config = dict(
    model='class-conditioned image flow-matching model',
    dataset='simulated fluorescence microscopy of cells',
    train_examples=97500,
    image_size=32,
    horizontal_flip=True,
    conditioning='class',
    arch='dit',
    objective='flow_matching',
    cond_dim=128,
    targets=['cells'],
    num_classes=4,
    cond_dropout=0.2,
    logit_normal_time=True,
    norm='layernorm',
    hidden_act='gelu',
    head_dim=32,
    fused_qkv=False,
    qk_norm=False,
    moe='top_k',
    kv_group_size=2,
    num_experts=16,
    moe_every=1,
    expert_mlp_ratio=0.5,
    experts_per_token=2,
    shared_expert=False,
    patch_size=[4, 4],
    layers=8,
    width=256,
    positions='learned',
    optimizer='adamw',
    learning_rate=0.0022,
    beta1=0.8,
    beta2=0.99,
    eps=1e-10,
    max_steps=7200,
    batch_size=384,
    epochs=28.4,
    lr_schedule='wsd',
    decay_fraction=0.3,
    final_lr_fraction=0,
    warmup_steps=360,
    weight_decay=0.3,
)
Rows from expert 3 of block 4, named by matrix and row number. Rows with one number belong to one neuron. Each number is 500 + 40 x the weight over the matrix's rms, rounded and kept within 0 to 999. All counts start at 0. Numbers have three digits each.
# up: expert up (model.blocks.4.mlp.up, 16x128x256), inputs 0-63
# down: expert down (model.blocks.4.mlp.down, 16x256x128, transposed), outputs 0-63
up.6:594540419483522503488489524374497550481546513632512471509370474483465531492491448504391522571506490453444551469543509546512463571455515479477490529503479447485484546535491492498512570486515531
down.6:545442603520468513533466481381519488464519502580456494488474499493476506494513495559663552390504496404518509503512462560543508552505504466530566474509501536502496517501438553545505502517494461
up.7:578550519474512400508477486541489505499494505512417455489379469572564540501549601473514481400493530467519461535510499485546482456501449516429455513509393535464486448501546554523492497420467481
down.7:439543465552551511463498498540513515588429496443598480505502475460484496438449468466531520583511566469491480552505625453513507520519446523608489521503588453429514543495597457438501568491485537
up.8:592449512494506545445441479495509549457460499406549496491501461483480575471529632519545453451533448428459467504552521509481507412480487486477451438471534488450539468502482428635529566523446505
down.8:457483506497515522461510503494518482578445497525556512502466495458476508550487467490455457504488487513504516482488462478479519467494372496555440497494427529491466543521482486500516453490521457
up.9:502447530467522410517545521573494495519490495501563508491427506512467503516451604495522454414491464442520523578511541540520475445489482468451447508485521495502494466458484489478486507491503528
down.9:508539436514462554474481476563540468442435482443477496471510480385443486487572490497446558583509488526503503510496576561469506451495528543529509508477522485490524503512495536520517517497493494
up.10:528566499428537478504523501597545463518506495474476559482495488543494532489491534408507562441551468459471521498471460442534478451597493470467526477478591490469505456509529503524488470490489517
down.10:599387463441608458526487464586580488497464513482596478518456469365431523474518465410547434608483505637553469530487505458493527464483456490572494528467444501416484402509472551588512498518505470
up.11:491483489493533489462450416487522499485505531535528530464512504518492539514480533507513538478535417535507543423483464538503426421567559504492487522538507495407523462513514508475502489485544466
down.11:498554543437451498644502493521446507463539495564467493514491476494564494456497417520480498458491488501520528480505490553511510399502470520437474517483476518410487489497523505409516545510497470
up.12:477508519495510539469482498484537492425487451550450516458456526571423516496510565476499499436494487389428516493562421462548462536509486477443443431481445489476528458480450488459519521565453480
down.12:535488435542479422492515495484486468543493506547592499499514539385489506504480529503510448519545493474519480534511558432454484528487511483517589504503455521509548533513514473485487579484498514
up.13:521559468452536535486483480568503465513524503554502498520443510513543548533520519454492535488535487405436499516478518554491482423534519456469491500565618481441523455496512502550527457480500478
down.13:557447578509570551589500508520546463530500494511596511503497496401499508454452487434491470547491485548582479474475568566476519408501521489523551502511458510443479459513440522489506490499513494
up.14:515518469502493545482489487520477531522472530461521494579494488492509490609501532411468529377508567479464534502521465491470497504485523476474484454531475487500476553522397515516510480459509503
down.14:537509572468406479505499499471516491529492517474495509493537495474451493522480556524497466485524524463513511437508555473514499420531523478535535492507542509513458548531441510578506504487491495
up.15:535600473482518421463401444504523486494494461517430569554393401531415501536550553536524540440577456388499510479564509456440446518493546443455509525564536513509593488507518507449463517438484480
down.15:518513494458540523542509492486489504526505522454511509496476493517459489559512489530455552531492496478468494513499466533509502485494530445584495501488458485538387506497463496500501492508496550
up.16:510562492472507421482473460453458497447508485443496460492489457480525497590497607452507509462509478407499484523476461472595468503520479484464470501557565584477549506486370521519499516471524458
down.16:457480474444580573467490500475507502540508513577449522490510519548542497520515466516477395569515449486499477536499518491394506562498477421504519524499501508507467511484540479397493527501499538
up.17:496602515536501398468491443421537526489443554380486519530467471483514491440493576536539487479521438546574457411488548508501503483483519434487494517501684495432566483515482469484459447594479376
down.17:528525536460545481572496499494492508486476513540486510481474488503506495475502475507513547530500480497476501483502479509494502484505509503612476508488438489489367505513456490469497505519508487
up.18:543548511480529524480527490504539500486489493498453508506496501519418489567469534476498523461501559451577535536525589435518501486535463503476481488514515583460541444439519523525422506477490487
down.18:532467482533494553504489485498521484506541501516509497505469490508484494536546480490536382581479471521440490522509484482444513563507491442528476535497438464456444521507540506458516489514510494
up.19:612485495514540466453473429491545519472512468461441504475434455446514476480505598518477539499538532446461535491523500579494547429481493456459490528502466500517509542524467516478507478489486439
down.19:498481532482537470561497489514489477488506514507532496490479495492536493453511462507514487548494469535564513483495473549494511523498520462506461506492415542457459506496482502459507565503506476
up.20:435435520486482405516541529557533486490489515481541507485468521474480521480513585531524454412500474501543502553483550522538484482496546481469486489512473551429475507479481482470501478531481452
down.20:456542482470539556492476501554522479429464478557437516481497467496602489480528500510478496522478434531443505556476545565421503513519557516481532491493518530550491524509526521477509451504508473
up.21:607520506496503457493472520403464596498470513517474464450395475534443536576559485493437482568499513502466492545513502615500458535429470484450474525526458518515470444449494440571528505543573531
down.21:498473512515617552450466512407528502457504496519448499492484510547431518445431516463567523422532464455511472553508543521542476550511568462650551478510549542508539547490501500460496492535495556
up.22:482465523480518529517485484531554496514530458492528508533469512537425538488487558530548515441528530506529438533552420564507492467520525493458492466458541471377487474489572472624475445522490487
down.22:443484525478493552501498484472492508500513510631453497497503489545563486561465465527508505552506532485433490524467451508490518530501546517508453503505457541507456520522588498422501494498495451
up.23:468492469480489495496529441528559491477537533462525501521467541492504491488490541501490474462519436526447474477528432484506536467513513516496477446541474508401523483540456498493482572512521515
down.23:535544573475434479585481506496469527555533510475420506501501485550549481549490484531481495486505472444534513483495499508524524497496480494431494486492443504489415532498480534541508564500499474
up.24:501502458477537407505497505505524478458470502495453495492576494525438472524530584603445569426517476516483498519554516567485523513466375455434479499510537557510508539502540463468468521448505501
down.24:580546472512502525540517472457557434526534534504493498486540515508587499425576496548519481587516486484580513540513428550484476533513535519523392509464473541449501443511577505492507543511514502
up.25:468549528483537477510472497568539468519463511539408534484473496539529549502537531477508554506541500499465480527459512406544541459535511460481500440503631589488532427557392528543504458478484541
down.25:505440484475526516584482518516523476560434487501574493506441474428427489441528516488455462494483448505478479502494539521525502424493515418448504493517439474517387465498384516495513458491506482
up.26:568559545502492490499457482532524556452495483425502490486471531460466494454581493500499547502430486523499612504479503542408511484515580503501480474519501469456489530511469476457496609538516457
down.26:531499500507563451429501479476488530503471515418497490499485534504504524533411498561521474388494428484447509521517531491465504515492509561596487467501502530508549524489481478626508625515504451
up.27:460467506425529539525526459486484530523519534434412510560575489462541476526564527491510483520559479492487518535547523471440518489514445490484538544460448586452457489525598551567558453550457564
down.27:535537551429491472467517502539486553438502513545518516503551497484405494493565510474449433544485535511507505507503453539511510553479418505584537500494415614516501454483512506518508547496459516
up.28:520590505490497511502531470485495495522462460420488545487477541546518558450504540574487528465557455525476524528542537408563437499501402499503517497530441603574524546507589492519462504476444501
down.28:469465455437524492495487490513542479467413508466529471503474484418459487511440455529544353514504468446467495503502579526610526561478475561456440496511500448454448498482492509575509537509503469
up.29:577541565463521475528488456551467554538482527535507532496379500501515470562481515484548506493526442433519563587515483557491454490499491481484441501482498516515472463500513499496492514551557502
down.29:504537423551483485433482473512543508431507484439552504488507470404502484399608467501449554477503426456445514514491571596447499507516546562497549527484562467532578526510482555396510584493503485
up.30:550486475479530538464487423484469486515528517480538564546479461524522515449461519455492419511552510485460527501481435599456543479475558438475489509555549516444510504506548503518559478507547523
down.30:487486518483455474645505506470483499489539510561492495487486503458469495513517436553551501488504538492448494475492443523427511446496458452509481500510491520539426561519447515510495471536501412
up.31:467467468480495496480486478551538448508543485519495506531477494491474530501508643489508513464524494508509446443489580499426555455537573471464454540483534480446532471513448513523474465525547480
down.31:468497462521539528598507499541470486550558517527467503507484465448461490520565479515430545603498526472489508453494422578480526510498462517549463490515438495416417496490486476490517500511517504
up.32:505465484467493545475525497540476481520494512571426509466458554479489538514645599462480471411556461421502480528518541509478466468509477508457384525471416538415537442461504492548567457482520460
down.32:492501587515548445440509520523477490557470506459602522491521504430489495399515458441496531547509518484598481557503538575457496384507516536533560502516588496357545526510497480471496463497506560
up.33:609534478483565512462419488422513525482464539517401512510533453471503472544485547470473480439486473490496536520493559522412471495514472474472487465516562591449544429439462487595472478485559458
down.33:474531503518456516531518500501468505491514501486484500489508481453409488543538511529502529523496522503465495471508498514407510458479544470496508521492416500459413558489475490459500469517483540
up.34:527517479504495541459456527484502553493487492441544520466431496502513497547609460530484520498535529532477475489566498529470441578499469425503469538478482581476516490477542490508504532437471498
down.34:516474458467489492510491481484515548470432481397477502493467491495408505474460505479442550488510521494446487558471548447548499535494490442527501493484522434513466488482460488515502570476494491
up.35:526470495482540551530574455481530500458495459510383521482479547504452529503487493480513436475420553468543534532504540458498543472513406525459484506409485540454517503484518493431466501478487527
down.35:428549436503576490514492487496504512518493500468477504496481484492453483560497462493469487477488540506451495497478536570403499458503492488530489487491492525587480492493524487517493474511479471
up.36:551613534446527430540513525457495497547456486547432489525493438408517496434514508523488588423547436460480452568472463517358486456512500508440430555453508472480453506475469453529529497498525415
down.36:509531497435437422493534486469486488461555504465448489536493488572519492583436524553503516460507510519668526549485443467512516524518473557564514494484431539503499541509470494460510495491521512
up.37:568513375475494565471495482400493491497515497615514500533405505485490467498535442503331460605513522462465523511511494574506469548461488490471490573496489456466493475480457464538503576465528498
down.37:465443631532412502500466496353513499465519481607523464475471489458425513492385523535712532259502505369499535431501536517520484537527480442535602472498521565585522500460436496519502576502492492
up.38:448488442485510574487540498457474481435521497525495502524474525578516496573501545461447410395507487430419512497504435450502488509476478474486507471511475524444529576503436521509553571472486481
down.38:514546520498444495531488523497473490486517511533536505504537526440556499487460486495521393487493441500547479473515547432468469530498439510525542465496497510547502518508423508499491567490510559
up.39:481506550491532538478430423449491551514512432474482538545489515502483520450552546459527502434586404410537519503525535485457503392580520434444413516533527505503519491526462506539499556544491502
down.39:531497524463566454520503485519521505505463516476492501502486486498491491502545488489457552602498477524496499484499514454521500444486531490570486507488453535409432519496513483486505473499495485
up.40:542512414438547465514550502539564470479498499451484510466605431481533439521584548536503520467495412456483537490530496541462545498551457482451475475476592557437544504517457464535555519458547470
down.40:549501409474526582469513474503605496533472497496532530498544476491501488547533537533468441523499482468511529556525472532503490534523516549529509516493446491430432494506564518500519514489491521
up.41:568508461456478513468467538531563500480526543488581482563470511407520489466537561469482536374491522506513569494492491521470485432519524456487481528477515462483509497460545526471473487500567537
down.41:477543491461456479501531479515467508465517493542514497500499509536418497511537447555452454631490468560434490581503472470495500504490485488525472509490491511480496495491500458529509455494503506
up.42:469516519453540453492483471560450465557485527557533496488481436561546531514397510484500528506615466514448551511466438484570472392537512452464516512481514435458517463508514525526439512469491428
down.42:539498417480553511546492475574569463447465489532544539505497465459541507493567471466548433621507511504623498579499451469552516461484447518491530494496541506450508403499553528474506536508516517
up.43:571570466481493472503506479497504507458503497501544501519496499526487497487509532472477525451517488495467483552491438535465488542530494472482425475510465444472529465496455494449493534496424496
down.43:455475524497571427477478493505497506488456516440416483513519494506484505505479434498530471491476560542534482570483475515540484496492470547599498495490534522466472529484521472569506496526499526
up.44:652497469497510530479462498404484542467515505617425485487392520530436518529532488506411494574537514509444508531538512570522449516483488481488505526486503471462500530522475472502495488478469516
down.44:510496512533508555501471496422519487495491518588539462507507484434482489488487503541600462416517488420552524550499509581485488566507517467429601473511493567534565509475498524513522502538483490
up.45:532473474477509565462519505511479518528466487513474511477436523479521492520530517458504571493513437438495472569499455492454497487496473475481458539487530545467565494509492511531511502520477460
down.45:502466514465543509493505524477458502497506499508540496501503492456452499471420447417521580550506455500498501528512559523451490468506481464571512494492482471475425563511533463462507476469502508
up.46:501457535500501449484529475483466489509485512532490450499437520530501532563557556480481540407473446431490485470525463490550512571496428519469419458512537595502497505534482516453492487527489555
down.46:545510408508502500427494515471491515533550487517589511481500535470566508472461555469517486496545481476428487541508565482426492554494557502570602509505562447600560520490535463433486561481491561
up.47:519445511493501525522478411471578428488543499499555495448514509436462484483483616558533528509522436465478533472550400521523452525554519505486370483488499503482527488476451449455482432493472511
down.47:488516578595604594514512501489522501397595490621422470524482466566491502393562407534514480545486473474552528569499398444519515521498441500470346545480492548446501525482609501462516448511498465
up.48:594488514522510507483491531442515450497503467420454531478486505503474554466550486487537524515512473443489530435537501478481455572514532527463402498535564438538513498502539503510548572575547524
down.48:495469485482515487527487501468498518475534504496529493492481493507489500479453488526425510451489413513472504526499489494451512539487503492527496494496458517542433497489460486530482521500501500
up.49:508448497477535511506554478478471469525461496555430479466540495497495544511596569474461483369481460449481516550508490489504483579473422514480439504489408587487548453498452519542553437473502502
down.49:498523518465563476469514509475475494528559517415508518498523515498466501481420496460536553512526537453456509496517560473442503495488506494524568502498528499542524524503508456492484487492504511